Weights of a small image VQ-VAE: encoder patch size [4, 4].
Rows from block 3 of the encoder of a small image VQ-VAE, named by matrix and row number. Rows with one number belong to one neuron. Each number is 500 + 50 x the weight over its row's rms, rounded and kept within 0 to 999. All counts start at 0. Numbers have three digits each.
After each neuron's rows are labels from the 100 images, of 14976, where the neuron reaches its highest value: "strongest on" is what is common among them. Only what is clearly more common there than usual is listed. The data: scattered letters and digits in many colours. In brackets: how many of the 100.
# fc1: MLP up (encoder.blocks.3.mlp.fc1.weight, 1152x192), inputs 64-127
# fc2: MLP down (encoder.blocks.3.mlp.fc2.weight, 192x1152, transposed), outputs 64-127

fc1.484:489473449564470423498530525492502636436514532576509442518421399448559595523500530503477463490477490434483482532442553423474472526463499456424470536520512569508545557493591455443486393500429543
fc2.484:514528575510472480516410430524499381562545489502519505500526475524584401500454435427373389468485448647394530481496483517509489481537486534544554503535498523485476515537496473537496540442511468
strongest on: white (67); pink (55)

fc1.89:458507442630532442408430486441557417486597512497466561496505530458458513540493561465542493510485418491519502506531522525479506592450490543466494344442469500552532558430477519558516460545476497
fc2.89:543480547497435455515522387508542432547519457536551429510476495585601556570480516624348487470443478478507504578597509506528521525439485440463498447520540482451466488463525482479450515422483559
strongest on: white (54); pink (42)

fc1.247:463489537508467550498592523525498466619507534476484537596492468523506459571541545543412498540513559539581388497492576441518537491453455470505516380452556431459481669527510479468466513462576505
fc2.247:501459526511478492697532505649518566371539469486475541518477511425451524483497462487623525482423510412494498558351514507468462504455496590411506503508493497286469568494521479465465432486457518
strongest on: black (59); brown (53); blue (53); purple (52)

fc1.425:475601479554421464561500461429550575472617488509527497541508541556525478542495547440506503593508436541508543615424579522601569553539521487496575631502519427416507497531482559523483445425392535
fc2.425:519491509529538504439528508492424389504429523392502443523503544482551486562458498508524473479515446532555454471480475514478530459405537493407471483530522497635509407615469442536559554526553426
strongest on: teal (69); white (40)

fc1.498:494505572465479472505519499552570559466517579508541487551511401460502453502510505497473560512483508442538529484484521464456330562502472480510575406472492477549515541542530557569458401594537495
fc2.498:456514482534458450526505463549444411419539493511476635474522463530505468497525495483486532518516536499549488481473462503420469487422550504490445630474521542557510443551510468455519548484561466
strongest on: white (46)

fc1.727:490480593514541519563454472532429552546458489516623548526469495461519480556459464404393506556502476477487474422509617484462429472371491426514477458466548464420521489462533497471497510479492497
fc2.727:500458467505479528533475460592496469493501511543489573504466556482450532458467452544508478547443543545614419712385512477494463516529547398431469559497511467516559488559415438519575477416434531
strongest on: white (46)

fc1.706:537519520635565513547483468553505581450510451471474463574576523434516469500456513474510622460523448524485549398566616474629482449485541438529491464468575571491503514456519516490522540479431441
fc2.706:483454488495459559451656520472545576523471580542564563565523541550467523506571497594492595476521469540549467594458487541487484505566493523499429521427492476427417451542461555489468478471531569
strongest on: black (48)

fc1.437:499504466528583571479526448424492382452518516582504460513447556533476565655503394494456395554568528470450502480482546432516546504556520546461524547500513472515569607490526506519517460443485620
fc2.437:496485450517458489641491441596504450447499427494504506474490412433515544459524526472466566500500477500518439542458455521461369478495539452469508568514570410378534534532468443533468563470483416
strongest on: black (65); brown (53)

fc1.533:526470475452481464501510564478465368556397522547514450481477574513477510684554460530509480536603461528513440549525550507547545515429508499478524524482534485444496614504592467488502486376528522
fc2.533:516527424467434602622546569520413517360497489477537602522504496515507443449575426540473444533477487460574526454330505489500448475591455582543485502443549452528540491463469432503547419453504466
strongest on: black (48); purple (47); blue (42); brown (41)

fc1.127:412428445616541498406547464500474647484495484534504507521378532473476455486486529436521634541433488497562346528435525530514540506487548529552472556461421524493449456495521458505466397413506448
fc2.127:527503498466481473528469581480559320465442523553491509500483429494505566547493483458422416522518502497454573474511507494527508517527478514570506509544510586594476492475422522519501526620468495
strongest on: black (49); blue (49)

fc1.735:558456421498495527578523525460462495573510573515444464509571545455415570638489472439529394542589546447471488450658540467543533473596511481509428540505493532530442496557570436542547561472540457
fc2.735:472570433511491474474435442588507246420497499515508511504519569498483474499494498476507525564531493502461550496365472545463601533421565505565486460498527429554517605512498494452475470568482519
strongest on: black (69); brown (52)

fc1.540:465479446511565570521468540501489663473467600575517440463591485496502534580507437542434439498500507528472505424570522506512590427438565539579508585573528476539486551484518487512536416491569468
fc2.540:502521503387474503561551511482469476529529524485428519508504458542474504546476474479424473468465504515512430518373552473493493472503481526461522416513538525474469458440462489503527463579485513
strongest on: teal (79)

fc1.689:491536497561444468536506522436504485599399554498540433522433465441504582560483516485508537519577439558483455631536482433566388513425498514525541476495539498432590502427539452535473385467513512
fc2.689:530456422511476544547503496569495475428557536562475595513523527495579475430601514484451502526477426521484482447584484445357555466578452505496434478506489502636525562544514479448477559501514525
strongest on: blue (57); brown (51); black (47); purple (41)

fc1.267:452501432497461492504449470585532447480522567567517538471499408498505467497535531490444574549416573515596494581523558531523329516534590438461524521569399457463506460556545468575477476550468472
fc2.267:522541504471461507467516584505527558561375436409460514451506458426458602459505551442481452468493454485434425475435512452409547535473512563496463513534532512673561556446531468482504548484539444
strongest on: white (66); yellow (52)

fc1.465:498547482558478484460440469460463474447597532472531566459517490519516439609514496489419504522530529468498374512510637519574502487540411565458539561496495412470461528504485542483452515431460578
fc2.465:499488514521565541511459442440478428491486545488490501541530485439514526475484490392590462541571486429510583477362483470450518528527559484511519432473551466507513504532514439499493524534660472
strongest on: black (47)

fc1.245:577450492429523443540450465519540644517472509434515587585437464536510501461471497409513497439520489514387478484476489479531467498431498478534504556492473527538493585462473495440545460573479496
fc2.245:497533507480577492480611544385553495414524528581473538494533500511524472527539517575496415510487358476490493483511526502502546532571441522592544482519566537395466404432573581532458444484506516
strongest on: teal (71)

fc1.407:575429512453450501443431483517547483546561557515568512451470534537493531526456465592512524510537556406465580479380532469517487491480539484518504542484476463407493485510534585461547361488463401
fc2.407:504510458482367488531464512473532430545484486496468438489458481491507525464576520485602541501503537478601485565485507508410587494485514439463485498522528442497515577447468459480460663457440482
strongest on: white (41)